config.yaml
arch: "vit"
model: "self-supervised image encoder"
dataset: "histories of elementary cellular automata, time running down"
train_examples: 295000
image_size: 48
crop_scale_min: 0.4
horizontal_flip: true
translate: 0.12
color_jitter: 0.4
method: "simsiam"
norm: "rmsnorm"
norm_position: "pre"
activation: "gelu_tanh"
mlp_ratio: 3
head_dim: 64
fused_qkv: false
bias: "qkv"
qk_norm: false
parallel_block: false
inner_norm: true
patch_size: [8, 8]
conv_stem: false
layers: 16
width: 384
positions: "learned"
pooling: "mean"
projector_hidden: 512
projector_out: 256
projector_hidden_layers: 1
init: "torch_default"
residual_init: "none"
optimizer: "muon"
muon_scale: "original"
lr: 0.026
momentum: 0.95
nesterov: false
orthogonalizer: "newton_schulz_5"
adamw_lr_other_params: 0.0023
grad_clip: 5.0
gradient_centralization: true
steps: 7300
batch_size: 128
epochs: 3.2
lr_schedule: "cosine"
final_lr_fraction: 0
warmup_steps: 140
weight_decay: 0.06
adamw_weight_decay_other_params: 0
Rows from block 8 of a small self-supervised image encoder, named by matrix and row number. Rows with one number belong to one neuron. Each number is 500 + 40 x the weight over its row's rms, rounded and kept within 0 to 999. All counts start at 0. Numbers have three digits each.
After each neuron's rows are labels from the 100 images, of 14976, where the neuron reaches its highest value: "strongest on" is what is common among them. Only what is clearly more common there than usual is listed. The data: histories of elementary cellular automata, time running down. In brackets: how many of the 100.
# fc1: MLP up (model.blocks.8.mlp.fc1.weight, 1152x384), inputs 0-191
# fc2: MLP down (model.blocks.8.mlp.fc2.weight, 384x1152, transposed), outputs 0-191

fc1.339:518464474485546469535552530559438494460467498598579527503528342557576461528549538543530488529496507487606472484537564488478417543488521499512443540504518538524491502408520470526480489404530435496534492442497476551524522547504572476490429530487509512512474476542479510468508450483557514472489462584486455496564592455519542449526537492513433423574491567459457509505521461499496531579506461517494488484507452440461539514489551478506498498456514473481539518447499517550508510486450477469457466528475522495567596498515483479476523514499465463479490576453539482507569549369434496490
fc2.339:504530485558508446515502513474462473487490511525461486540536533498513467505468478474509488503387528453497503447477540502495434476477530469445400511510471569528538471423491486488543439494518479516438470441499472494481505562527514478474477438474502540492521469511475519456555433508488494464545503468506490544475547571502513520504478473437482496369497585514521581519499518537518516504495528455506405538480484516480442540512493475576449539533525551607478454518482509517497476558519491481576431491496522506488478451579446476536499524437494497497491402544524531545547503523576518479
strongest on: 111 turns on (97); 110 turns on (97); 011 turns on (97)

fc1.69:521491470505518479537540523522463484467500519551483516465518399542587484521539530556515488520513505490621519486484572483498411512492531515477431538517457550534504482401530482514519491384523475514516552510497471510514528509525570539495414575514509522517519487523515526460500447433536482502495445578485440510523542437531494445505524510476465374572520531500471537553536474502538523587498449515485487511471401454480515522454564516515507500484493481494517540404557502565491510488481497502494558529503551499581581498485524479453534517515474452429465445481479503478579490444453459451
fc2.69:493508486537504463472477532492462492479496484517485493552508526510546467509470479473518472495384530458513490459500526498500434459514524469416419539508483582506522438428494486495547478507507487538405466401504478539485492543533516454490458411475508546466514446514456533471549438520488502478562512450508488565528571604510523527489465439440459498404489570502506600508469488556502526497504525497499395541493496527502435555518482459541442536513512500592528445555462474515496478543527476464593407510488522527483485481568440475548496507470476528557480417545516553538544534476560498516
strongest on: 110 turns on (94); 011 turns on (88)

fc1.487:536447444462554539523477477558486493526476544512493528519467489444427511478474492467488521487570529492513487505600510542527490597531480555459550533502550517516563530525511515525475548591492460510503532504485448513506548469526447489472480481528475519491519478492521529506456446508513453460528522496521548436546530594529502436470434508500557477626424427551436475503555497472549517514486452530582488576472507496510544508511472514449484500481475462604534475433575515399398520541494462504479498563501550478551479546547449533422539511535482429532521593479564523504480518519414571514
fc2.487:473451507483458606554545541499530504502458516411504504518503490432560559534507451510536494529567506495531519511440486484510502476489547516560494460548498469504487539457473484420512418529453472504484490527493518519544499484475408469499480596535454466518497527411489480470561523550463530522385582522465501536476436415465523522480493533527539541536529529463523447487489465466459471488475559487517452468535498517518436520508543497539570486500587573492447498518477492516497505535508515497511478454464501532517534532514544476575522501457578538487484527542432545458486514517520448475
strongest on: 010 turns on (90)

fc1.532:520509528470515488548553431424488470521539541416534510389560509567559485477455488469495472450581512529431514490477454554590486485522469512517487545425434509478505466516542458522520522607460553558540425537436512502484513427536492538479479455490463504521459494437495491501481542480496490523551484474483502474519512482488610416475506479496458560604498545494540471533526474528515547506456437515422515483468552526491509493530499519522502508466508483451525521461500484514493541515490553524496586559422448458500496529474533500553481503494487529574558515545451481510439461510518500535
fc2.532:457469512501507513448482573554542519452481495438502521502495490468466574479539489507448526503572519505552458501501505477359603477474468527533586461579534523437489515545518527464469518446530535499570564550544504490551487508495464521534508485539503428542521507479556519553505491492511507547502519606518487521444515518526442528511551595517567462499530471441462479481495463492473476458545510480491575463524448452478506537467423547449453475470432478452513532563547542478482537448462499484488509477519527483469467451551485452417451465502490473479448553430508474541441419537582533519
strongest on: 100 turns on (98); 001 turns on (97); rule: rule 18 (25)

fc1.317:496496480492489496520494536538506513415466540564471539531552336546588493518560515568526520488543502495560470498473608512468469574516508440504480571510509517501482498387473476503491478500518463518552463509482512604521530458495588507513405535518504517486485498505451500469515420498576502455520520585501422518528583471512517393496519518490437401578479536426461535473518495514490538589491530530528491433527435449457500536532562493529485486470542488502569513475537457563449482472422490453460534535481515516522541480554489488552539493491444430503449518444530502507522555444431476492
fc2.317:518523443575559458489477521494456497498523512478467489512502544529509433539471482475496442516411494454514477465489529532468435483505497498437404488476497583546528469412510515466513443465489489490500526396526458487476491521523493510480496431516502558493492495489495535446534426499471515505560475470516511526502544551509463511518471480430445494359531577503527573516504518460512494472480471479530386526463494487500439558510508516585483524492538569585479472508527500533490512517544476494568471513505487546502452421524497500585500522398480505450543381523526531545504511485581532489
strongest on: 011 turns on (100); 111 turns on (99); 110 turns on (99)

fc1.328:474457486449578491483496494525478524507508507537471526533478427483496497454585488438523505468583499508567429486511500423486476528518530494508601478494510476506496522498541526572509487541508475495532472506518475517496567430452454578533477458527475446474473509511561497496505565449511541491519501558499480433574484543483547450478461499513500548589503527382512511431515493469551541503509497530469518445531503499441520481474483510515559492472507543437584534525547469472489420475492501527461470541508470532518545513550582424574511527457486493539478648485486531520496549524353524571
fc2.328:546501588520429463499499460475519465531514506462531481507496474462450553520492394441546532530518495455472554449481513514496535471500473534517495445483456513540480502481447439513477449478484515564491520538443535497479439488434463480518541523486468531588464507457447467528491483509518571560491505536493479534535565423487506555491526497522536566488506431525543434529528425442494503481422446460525501524556452542445455502508549517540550468546515485558461459416468550466469538463555536496455567531501453521462481482521536500488485519483549536485481444527546498506455508479526551524
strongest on: large cells (86); 101 turns on (86)

fc1.340:502521465486488489522541549578451494451477508550570524513533354544580458501569546537506487526501500489578464508478578513496424525526496481485425555501489521518506499448506487528451503418529426491524534487499489587514520572515572495480418539501521506535500510515493532476499461474561509465498479582500467508549592485535534469524494486493444440589485585414455516491543462495502529587521497504499505486535457444460547580498568493457446494459516478458495506460506454580500499469451481486445450518492513498571552514507478475543502491510466451465489506465540494516519540357406487495
fc2.340:489506461558542461507469507495464476485496496528464487553491547493519446513484490487515471511404534486510524449486544488516421489491516489442406538507511579532530464406484499494563431502500475514434454407492502485470502541536533486474475434487510565499514470522487536444552429507507515485531483460502480543494571571503496510489459496435474512374483584520527581539502505530513518507475510463493396526489493513498437543508508457579455535516533549606472467502491478521496487547520464459604462499489514491488491436550450480566491529421498510473497394539531540538561514509590522482
strongest on: 110 turns on (79); 000 turns on (78)

fc1.216:498492493480529512496500394543519507474498571451491495500477501460517466525511505515513494414509488513528506505558487461525509527496500523477565486513512514540520434559523513488435469559486484525473502549450485508523439440479502511507545482500454532468506441474507505490500506500512546519413518494517510522516519433512505501506471529498502607730528477483493445508486506487502536472498532481497512453545529494525483494493516488459563511508503517445591497526551463429438542465547556541521537468524441521449500517485513636536489482508526529490489531504447460492496489518364529483
fc2.216:496454503467522458484529523517504525469497481459558479498495517545483539490404483543459501516527539478476457539521519537461536478485521513502546549472603468537493585498475466506393564530483542490544549573535528481531506467537562589452468537466482443479507550536489468485461526479461477577427503455466525459533512485466457542460511414508525451518452392532533540486497589428501475513492482555499556475488416495529581470512521555472527482472505463498480529487501409541531472492468421502473547492492567466476488488498542460492464476567507463546498559495581536442546524460443487535
strongest on: 001 turns on (79)

fc1.80:518474534493460562510523530558510494487515494417505528471552499524441521512575521479498502480544502491538447551532440517520493523517524498490488465458437530483517524539521463451474508488506483475542478554502516510553463484532510508505522515505515489458465536463520483517513538500470461554428514475496421484519518442526406522479558510529483583643491442453467470464496483553477502499505447456473415441524528497490509487470502544512577497505494538433490516507551546422497565441476537485521601512484499470469510416517569543549479478476520549434529587462407500488505523533407540563
fc2.80:561520530527470425434403477447479490485492556487524476390437499544486477538533578520559489491550426481397479455512523506494449470480551416511485562519450506491555430576404518491495559533487474478494504463497466501514519494565554457519512563551507477499520461533606437548505529427547513408573433454462532508523561470467607504505501484524496496506479430518528541547468545511504467549565489471508523493487486432580556443488519444477484509476577521528505467513486479553499511503545486570393541451523529468493477542487527505461485431553487507569466510505517465476431506476465492483
strongest on: 110 turns on (98); 011 turns on (97); 111 turns on (93)

fc1.125:473440518453468488477485385506508516498451513433519484469489526514505533500555524431542507471470487492508461484570461445443439528591428518504524486540507452500552449581508587483499481477476511542495465475463493510505475454455498559502542452481539516458522487524530445513487503458435501491524471498507516493591500486497446550530572501499546506654483531451456467512512476553488518463517488449450481417525579499505527525480461507485595553475543474488618503466519483527491466530475482473486518494510444531499452471523562513468526485492495580584463559486447456515484514497439543474
fc2.125:527486478499398495498476555454537522467575480484504547551490515455460499506467473600469506461537522491507565521559487524543506479506458508502504464458533526495456528481428490515524532502516536487520466554462548500513514516478491515503445512488478561528483529447505497475494544550577515486423477487585506489493525547510507489512541503537478456470508499442565474534512519500520547519495424558570556503449500513483496422447457519442521429546443433435509519554453531554518614498446501536570494528467452521474471549442490589501474511539480445468486536450569569473564441486529502511
strongest on: 001 turns on (90)

fc1.65:521441545550530483500486511454493483504500522435559506483517446502507561519620504528492511463451505494486559493584493471526407434514479483530422520480506589532527437505519500502525524514494483563509399502443510516484519422506511433447460523430522523453498484471493486472518545496500509544548477467479487425554527565501560480531519450509612580573530520435510523478517485537508538493491386493523520434531458554547516469482445532533515556514513499418526488423463477532517601507489499483480463469439570481477495525484465516486477466508527446540457560501448500476488490521489556573
fc2.65:491535460444411563457516492540559515499502461494448507464456514472508541550496516544531453491549468486468493519468476446439508532514508556510522512472446434467448541504558505473520535482504516499506535476466498514532494547502485526538493500536502522530544502452505566543453521508522484430481501556533499469489489497566482480625537547483465509440426537479416423490470527562489454493493495584434520517504565491491446500454502553354485486517482507509493521604528478480451436495494554523521624527466465594477592458483489501528523518503464569512507453493460425540537547484558458521
strongest on: 010 turns on (92)

fc1.243:516489481465524485523533538548432489459452512604524525493531350595597490512584540537520514554468495481594469484538548505473424539525504471504453530472523486512497520424506465501514499425526450488533490482516490544534542534496562499507453554502514515532478478539478490483540421495550518459505474591498435499520535422513547433510536488518445435586465576454467541523496501498508512559504503541496487468511457453458518543508564482541517501481548468487521533427537512503485523494423501478449496529481497484561542500512479492488513514483472432521508567426487476496561537376423488482
fc2.243:507525469577534465506505537467459476502498515516467501541531545498515479499448457478523472490429539473501485455481532508475431498480504466445428493513500578521541464421498479485552455480504477524436485425501493522467503581534511493471483440480512563477510477502483507448525438514483498477548503464502482554484558582503521527505469481449473503359504578514494548528488520526517509495504510459524406535475468519478448529518470495580448531532509567596489473518456490536476492543551468489626435481487526520490480444555461472530506512428494512498492408533546531560536514508572522486
strongest on: 111 turns on (100); 110 turns on (100); 011 turns on (100)

fc1.274:521475491496478534499525447546500463532558520527559504426465499521499483502530540472468461490541490507498521532532469543536495469558510580462468558501505505527503473505515455478521540493466488478551502529518480499508536499540497503535520485533472488542484503445509499501482502473473498530437509470498538455500521482536499489537580524511410513742473470499499483493564462529504494493510474527501532463539551529482487457444513526412480484468460503419451513513443511530515530505466508547426575521521494526525557546497588544519471497559554508514516577528417472477465504428441527491
fc2.274:484503529607503538448480544544522496496443488491525429410495431475425543523519511559484510464486544519529476487497531488497497513479472370597538451552471435499472490543438463446492520549487506489482540488474483481500438470536403492498556492492510507495503516528518466448498502505508553535454541540478485551545504487497539578503387498515551450595487464560435542461536510541555473540538520499433550494505495546522524515541477498532489505508505568476528559507518459400486502502474443524588456447496493488504522494529561489462525508524488517501477550453489493518495455481426473529
strongest on: 010 turns on (83)

fc1.336:530458484463477505480485474560496475513509515503556527512516503488578524501552486475540505525561511514472494457550547501518519475519496525443605478493541553526445546550512481471467509338514446482454520514448476476457464453565502497515503511513475548468569521533477509498503531440481503544501499461523505587543449488442417494474494489522463564660484508457526450451517504483462511499511520500558532453512529541470493506424546520384581466452513499494617505478554422508498471506447468556457594457498419448540516490489592564487480541481482466469490515506441429545508503476430515473
fc2.336:483552497535544505459508503506444538517490572543479512464443499431505475517520543531422474454400578503467547529529447536498480574454465432467480507500525475480477505479482545465524462646439504516468503490479521536492533488468466495477475463509489526436400493437453517466493538506564493439449477513508538485469452469510608507506491441494424452583519491559456575526509527462531483459491523499510414512491527480546462450599531458593549514539556540474408522505554522482526500527493508491517510558511602523567465523553498475507535439442514455509493495489494546471452469520506568476
strongest on: 111 turns on (99); 110 turns on (99); 011 turns on (99)

fc1.625:472473503476525491495514497495462502481468547457534501401511493458537461452569510464496511490511511495544470413574462360473474460461538465457539429513532498508489522493473525498428490563473508448468593505403481505483467505498467542518510569490496449472498539539513462510457525467515539576467474505476512519519525420530502545516530529494511462733488481491497449521501560526481505492514538466550488372522560457495483516550490519444573519499520451483506527546512429565480519538538488500492509536496509516459585496532568468529516474456515579497475488563459492532499527504476511546
fc2.625:520447470530523542521526557531531489458527498505547561536468545416495414532526506482524479507460528484451498576512461488512495467470455461498447470417612520540439574550486438506492480477462509512481456548505542497475541493448510435493462486529557570496509581551431480484471422523516500499509453508512532484540402409545487459430538475529531495536532462508540467538485577498506511476530495495512475508499516528542535510531550510449513472497585580473541514519543516467474445434502520491431527497490454475529491517459507485501471475516523349474536518494530453533460491536351445487
strongest on: 110 turns on (81); large cells (65)

fc1.577:493483461489497483554543452556510484506520549400518492447503502493507452482575452553470490578619448486466548499424471484457555495513464442557489550478514443463475533536533513517533497511459520480448420495448507534470579494488528531524502455485497515442434594519537454514499502493540538498493551455485537522540533444463574460471487572535516560540520474530542431494505506442516550494497530528555563427445491522513493514478511449457524461502508430500539479515534524504465536511532505475461468503453499520481469472466528540573462471481560534534509436503443486506522467470515439429
fc2.577:522509498495471497543382544511522486465455477525503498531444512492435512514455525438545485435388486514546491508500475497508500526507469511503477465512549539517447443493562520566481454526579483489563514504567574517421472445457545463454463535487526455526490467582479518518473500477531483492509478530495495500415497418569483499440473529494531468540526483459500398470546521577431471410485481486438530533592522476482503482484509539509526472494505521445485523533546466490486470496481498515485492489596445500571425485484495496435481499499454472444506628517532534527421509530471542487
strongest on: large cells (97); 000 turns on (96)

fc1.232:505507499527545516461463496477535484484501472506468504501495432501544535477502484500503522451468496502508484499612503456457470465540482511504567509514436467521535556421556521493393502462549474475607459491426525512501412499528524536517504521509504506442481550519596467524504513473510559570547468517520521491618547447472564523506439505503473525669512513411494461477511518505506485509486453494513536478536462493475487503492477532448558424464511501425489514541547398464481489487486481521447545519500567458495501476527510517500551459468467446492491541408445543544498511487445489611
fc2.232:458499502449506474545534460509493498556544531471456535542524553460388509555513461502574482511618505509471452471490478535565459440461521482529466525511434554495493456542521500504596494522455485553452497496522488436475555439503554471535487485532504521554548481502514479582483530570488487457465496481481448520489520437560464469517504486522490511520452476459522500573547542481459512509482560459389454441548495430500556469451488527580562472570495431565474416461471525467428510480516584498435533561466483501521522518517564458536489542485526561497461538483497479479469620437597544504
strongest on: 111 turns on (87); large cells (77)

fc1.623:482479506483641563496454430467497455448566515469481519469429491500560490522517570538508471474564489513568456490534453490558530487481462450476475495526453496499445502555530481470447545509506537462528541531451508514535527497518507561501516556563531461521457493491526449507493460499510473581454469460539503516505480548477498530497430498491470554541496539410455512410455573466521562557540559509467533413467539491542476476539489467524471453534528498463477530548447474483453531455479469558453480467460484541533587523553557449451483531479531498515607514509518508568530443438480534555
fc2.623:488458509492422480476534480534470439486511514547539512449566490460458491458462426455494464562533554490481506458487558506483473503443525518552461503501573485474568533444449534561508509496506513544511489555545511445505457441488500497546506476613521475508558478557538509522460550462481489526480514489438515486513539476457543485494532502479526445562531396600500513561441459504523501473485491486463521514495463468520523522509487547482540493508464503538498459453526509418501523488502470504551509595468536425496478469504506446491475555515547475460468375521548485436429562545506582508
strongest on: 010 turns on (90)

fc1.646:531498455463508489510528518566465506466481534540552532508536348519590469515590521544514494505497489496538483482502584472469442537474508494495445525482511540509502503435509474528451485460507421498557518519480490556527539529504571502497410533517512525537503500537509530468511446472577514524503510587496455480591585453513550420512543491494434429635491553438468514480532452475500524576524497544512512477505459451469515537502556455495522487445526490447526511455516477577500512471445485474434500535468503475566567509524471482547538507498460489467487552437515499519542540387393501529
fc2.646:509506492587541467507470499465452486487493486503486494524493534483532446504491478463502474498430520468529505453494533512512424490519509467433400552508484552511532463424484491500547429488495505508429476412490486510451494561534493504482482400469524557479518474478457516457538427498509489454532476461508496563519563563510513523502468474446450528367484563495505578546497503518522536517481512461486371539486487527517439565503508489583469538503545561618463452515476469496485461553535475487569459513504516519493462470563472493553492521421485483461508422567524518524536558504593524494
strongest on: 011 turns on (98); 111 turns on (97); 110 turns on (97)

fc1.428:506472523449500504507535433576511507475504478364499494446465521538523531509591500509530482456502518498550476482565479485483457547517506442477499421461567474507515526478448517507464549505496476488533453563468511480488506456475528524507549555525472492472529497462559503512479536496478496527444511485525518423457488515455454571513527524514508539562469557443465555510471472501502504459470450434466533485562512533503501459426499525448481483464492464482476472457534441478498597467502495511511508520465436495464548458487524509547501471501496557537563566554441516511451568483435535574
fc2.428:522481502512522462455476477470453440514514486532539515463491517516492424489543528420501427539576558488538557474489491528532477534505520487540542536464474493559528544488499440492521551595459482448582436533516472441523515531537546478513532443583550520483478489610521402576473541433510519492504474465482460484511500501468530545540489523527461482508524400533490471475510571467516478532496460540457580568445459454518560579544448504472547546555513474513558430511555498422481543460476544510504558469495466539513470529510535472531514496544471503468411472447491497490475432488493504487
strongest on: 001 turns on (81); 100 turns on (81)

fc1.440:485503501491497518496503442531499529497517486445470496478494532542451520508581494495455479439449527473497498522594524525485501429479500507491458506525507531514498466576522501447443511411539520526515432495406527471489328414542499459443496539513536518453554461487510511473507494523506416504527492472489490489509582462547460521502571504471552537561486429463477486493554523535517510500537540526515478436517616465481533445433513532491557520531451537486517501545502576520495478472448484550441542504542493485432455433521527581451505447524532422464499434520400515548492566523441481549
fc2.440:489514490455578467473501447486501473496550563535464511431423514529473431501538537554552453531522509529415455539514471541519508487518480509480458503478453526517444539523456538452495538506487530527431540533504466562499532515517532503515443505507472525488566539496547523487486574475577507454438430383577480513484514477509511439521509428526512449542458520517537494559469503491469544501579503530508446445502514491501514500525522473424487488470465523509523516533492470507534503507522534534520480539457575497476577489472527475477501495559466606580560510478477488496515500450557496486
strongest on: 011 turns on (100); 110 turns on (99); 111 turns on (98)

fc1.486:468555487510567536515531471471499515514483490449477425472508494487480489506513528410502512588501483539519590464456515578511544492513474470535551508487503473485433527475482473560517480492508459536534474523480522504379486468520494559517463455512550469507461506467515490498511525520471510400577496520464477538551407480511485457442518472477401456566542530563560466520607467476500521477483523481491555511520476583444470496418516436467494510526496486573582466459488543493504445499514502492495567470527483470501533525480543521494532525512503439499446467508510466488491526571482499469
fc2.486:522584471467507486520471445530491495475603499544481554566476480494566510494491515557571454447453511475492477530540502506513481514525435592410539487478484485465486446492548558435505470469517530485547443476519514522530482503523529536525591475527422504456470482477514561512548515475472508540540457510512456433430481571434471545538461558532490469556522543498483519392503499519472452538451467492550496515511519450501519485519480466590495452459457462392487517491490431537495481503468572517555529543565436473525378468480504510484516514513478557477550578525512527490419450477492530536
strongest on: 000 turns on (82); 101 turns on (78)

fc1.294:504472526498580429510503432454499511514500456436518474482492528538518498537494454460524453482487458494489446513565469484527518422495538485528503537479548489502503472534490521530482492524447516525406502513433510485520469430515485489520473461489483490574529485524540510496467562553498527548467493471517521528493534507455437576493462503491535589572531449476513526547531459440508521572510466506401503440530632512491506465517483523510527499486508528440472511528476486447453435521503476514490506514507398489488571521471558585544452466440509451534550584536509501516514480518418531536
fc2.294:475511501391578522474538432505510465522533522514488484514465404461492483405426501508478588468486486523569475480491497548510582465470444533545517481444486535507488490540527491498426493520549496499525455509507551528521500484492488519421438510486450500510462476547446540526497583490535466509507502484511526388544454522544493495544569474525601497487515460449590462467488498523495463566528520503534571515485462512528526503537465551448593474517435390489506491500503528451485517440481491468506502588495535482482509524440482464420475501541504513517505514447527496430502417538446490501
strongest on: 100 turns on (92); large cells (90); 001 turns on (87)

fc1.664:440513451460517482561558541561443494442466549591521493517540383496556443521478526581475496463510492503543488508505564456482401514552507486528431538467539516524482486435515500539497506442527474491503564472488479540504534609526546443485442533530522478526516504520483507499500470495579496505477488558494470486561530475565517484541483502525508472571453565515476463479536446500533528580518464529510467487495462431492532563504590515493461461477534490491484483473434469552494518476451452460467415530450524470549545492502470455457483485493473452535511514446482493563519497369426466490
fc2.664:499514463540496465508473499486470461487459461489473503584504553494508475496491466481506450519413548489503500444480533510519439465477525485456403532530517588537506477452506470505541436491525461527431443443488499492478495563534538469477440470475502522503531469557471557468546453529502483489546518485494462544498559596481490512495491486426484471359515593511513538528486541559492525487493499473483421493514517526481480510475485459546460555524511589583463461512508489561471480567518484489622457465489515515487499475537453483546492518459508505496490414521558506503564526528592512453
strongest on: 000 turns on (82); 110 turns on (82)

fc1.365:523466495492516510514487390450535475488491500464536518448476499524419527542572511478516483433523492518477521499645514484494519458529471544559506550516531505531461479489505529482475519450510454485525490510426473527489509463549501499498517451495499490447448539506494474497481466513515523519570553494491478504501587468523483499516551545456493497635549414500482468487526463521463512476497506549508480594531499501431496507463532491407606471465542463454528508588526524514503425491516470503409531509525476531569492424515470596425517471476473531462509569459506475507507478553432592533
fc2.365:522523481476427561491509455497502489462506487454507472506507494524488475552518526559485491486574480531476498519455517594573504522556520480454479456537425556428479489558525527487462507531497553528469505474541482496534502500537450528509481627469532520520516498454500498519548507522524492411418459413465505485560403519499483487580465474567477523486483489448528538449444546506506488537547510529551489443511492403489429471505526531552484531539452522492453476470431395480484518481541534486522472455507514466438524551480543542543471487568546515466516538506450559497507511391473453468
strongest on: 011 turns on (98); 111 turns on (96); 110 turns on (95)

fc1.16:488481553476514465545483441512452504504531455450458503516507460535556512542542488477524514482453475476553482502548498452480438465499502480478500436515496506527488548513572514514420540500452530494442507476372549487513456471488499504566489563527471491496472409475520489459469583455487516515494469525510526508547536517461536523509480507468473565528497602468533497512470487524518503537453404495481503487586530473553480457509463568461534505494501456473526518509594403502474518432526543525509484489468423523459523499501627500537543482512475540522552526525445559513565479499504514537
fc2.16:498495440480516424442541507502523536496504496526536516459485484436515469511478537534416436495475520479478420482499465503520549506440500538538482535472434530472448408486477479467542505503512524587548475502572468480494531500518511457458496494555571486515456543558524489546553513502469529498569519513474509538470490438483449527515503494516543509527565521493499520572489493468512499495496535518482552556461469433439522545555471477492560512518449474522510473525481590467517528511482477521511590558480502483465472516501491415467446494544476437476419478509537494566475467520466523553
strongest on: 100 turns on (97); 001 turns on (87)

fc1.201:515482472470560484495548516542444480442443524570497525476545368577587482506534538540536495527492498480600505463500585462472436547515535505490441553473503524506522490401495487491501502409533474491526506459519498525526532528510584472510450538484508546550495513527491487479505440487545509470499470567475454524533532448521527452521531496487461400610525543471468525538504497520508514599496448523505479500499456438465507541475553511505529503489539491506542501454502498574481528457443464448469510529479542496587569482514486463472522501511444458468504545439543499506552536389398492487
fc2.201:504506474575512443527484523488436484496496487523464494555537541502526466505460479481520479501393543470506507455479519502500423480497517478422416512490502586519530468438488484494559455482523458519432466424500467523469492579527517473482471441475508540481518452525480538442548426503483488480550498481489483560491562575487504516503489474441463489351483574512524581517499533532506516493498520463524408525477469516483446555490491477579447538521519533585506456539495489528484492557529494472597418479492502508479488477564450486534516510447485509530503390550521522551528524492587512495
strongest on: 111 turns on (100); 110 turns on (100); 011 turns on (100)

fc1.398:486391502492418508521456411513508515496525504486537513523454506495524480636533482489520451528505495521499547537450424478549521480566469523535521467501486557482499492466517428517528534652475500512470560541548521498509524433489412506509467471439459492448507460484434524492495495482534496463582546534495471496494472501462470483506492484537572537605500423474486531480450489463438507516469443514496434555520508528516515489425509516395482472513529484480503509510388419494539516518462507525507500495479505562497520562490467564553524517497443501518440642478482494409490504447523496492
fc2.398:464514521556515636434496494468533514512462496426525505495564482451474545460478539444399536475535499502519471468488537479495538496482531505535575508539500518473471542571494530503466473456470512502519499479460469488493532539566474554481524563471527525539503587436453526439524458539518449460492559556485573410555464503524488432509523503561469535545479452550502525503470528488502542471470473481467538483464529608517504498537454514547530537510443475446514474480505517536526520481547444503506493451546533480455532507478492523533512480469549523442568524421468472504553511485408410538
strongest on: 000 turns on (94); 111 turns on (77)

fc1.162:514489477520530485507481471505461578490564529441481533454521464495588456489530449454526511536569461529473569485457479450494512520547471496495587497517512480509484464438559443507549473465507432504463536515440490528448597484487492549543467519501500539494477452516513460472464501472514532501571494522515516511536503421454521456508468470519445471539500485437556463432521479523504483502528483497501542453469451527477535551473542530520549501461509514468636501526612379589476492477536551532461511522497465554519487512454509524537537526466475519506494531501371453433504478527457462526
fc2.162:544539516462479511494457535488496490533468535482581450575483501448526482520475543450482471431453507469510517533480489467453510486486505449484511521481509570474482510522476493553500518488488554522565488512521521537487499461473534521525536468446537494493458548515386541561490464532563483566462475531469476475478483467511404481500452525461483534588501564523458480484502522428513539442404494490498458512560516541534445470518541458470485506502514465466468509439424499461521484477455509486533574508469478495542483445565495521491410499536453446505445503573569514550378467476559531500
strongest on: 100 turns on (87); 000 turns on (86)

fc1.480:537555537520513539492489453490479524557511539467503458452510464497466525448498473582489499468550510479518406572499507421488504451504476517470457458495543484556501526509551533506546521614485499478472415525542539540483400419480540517493474531529479505484461445471500477505494539453506496485421499516491465522556487535512529521521464445539506502582472550472519469495507567485462481480473496454488464460527391566511496509451479510443625508543545535485547501516607533457513487557598532545515577508506478573523465526475488452494515474513528495459497525486460515452525482547478493512
fc2.480:475475446446419491503573571538480528490545522481535494522535560488502509563489510524567502483446515463549520441545454493519510468525510528525561455556445470470543548503526505461452497472438506575446571575478449474471563444482520435483455464551548473476520515437501464508483463507452492481521606521501482532503452404479513502417536567491565483513539484442463526519445409474531528483464490539506518547508509452495556470534551487456438441490532492516522488499502491496485463503452515515499509529503481522479549526456507487469509489480481490557477501504458490517562527500538495486
strongest on: 001 turns on (86); 100 turns on (84)

fc1.754:555499481460579471520540468545459481458445491565493541479533428572581467484560532525535503529443504500518494476507547476425442509533555530495435537492516476515482515393489454513494489441554483489547487469494452519493544550484612454522476518519452540547494515535465480494460396469589507448518482578472469499531530480496491463532496479524484428603518542487482537516494503507513518577504468509513503487480486439422516551485553506486509498492545472564498472472523516584499548491464457467475493548464526507562531470493491410477500536481435442444528574469561472518552515407411501525
fc2.754:503525469585507462529546533476435465481505490520468515551525528491499453492486472459510498509413540461512475450492518489511436471471521492436430506499490554532515495444525485499530459479518450502437458420505485527460493607507496464496463455474540537495504464520468523446553440512470528498520497498502499551482550585483531535489513482441470476381476564552541566526513514546484525525498511460525401520485485510479448528497473477558457534513523515571516482505478527507499472549539499468600418442510494488491509494552452493537534510420479518539487407509548533564536504549590479467
strongest on: 110 turns on (100); 111 turns on (99); 011 turns on (99)

fc1.106:516439543454548496488504467476436502472540500438568474490474522514502485497502529534458510463444480509483517470523540518539536432472488505484481472585503470514435479505475487467469502409538453527515472446442510533484376454540465531507494472498515519550478410474538528440507489513470497444518465501505455537544644477469510522475474518510552499578495499479523443462551490489469568480491474531462527480529506511498531461422517508551666487457441571463505512548554496476518460497485538511519548459479516483489504512493546584511511485529472500528419595507431514464570557446449485519
fc2.106:485560501430523433483434450444511465515550556581417539449538492510550483470517497500508524466524451505476433563487509530515516507471467522497454544510351576481486437497478530471512489436519527492493529467506503516502558444451463513474483487477446508534531519476476481540517483475501514538518521415543490462486508503508465464546562408506517494549488424434516584445512474515537510553481547515519471524497460509491461465585519510479421516437457407510515445428442528559541505454533531564459537575508530476510453478515434478483503544483499518463526546507528476503444488522587555521
strongest on: large cells (79)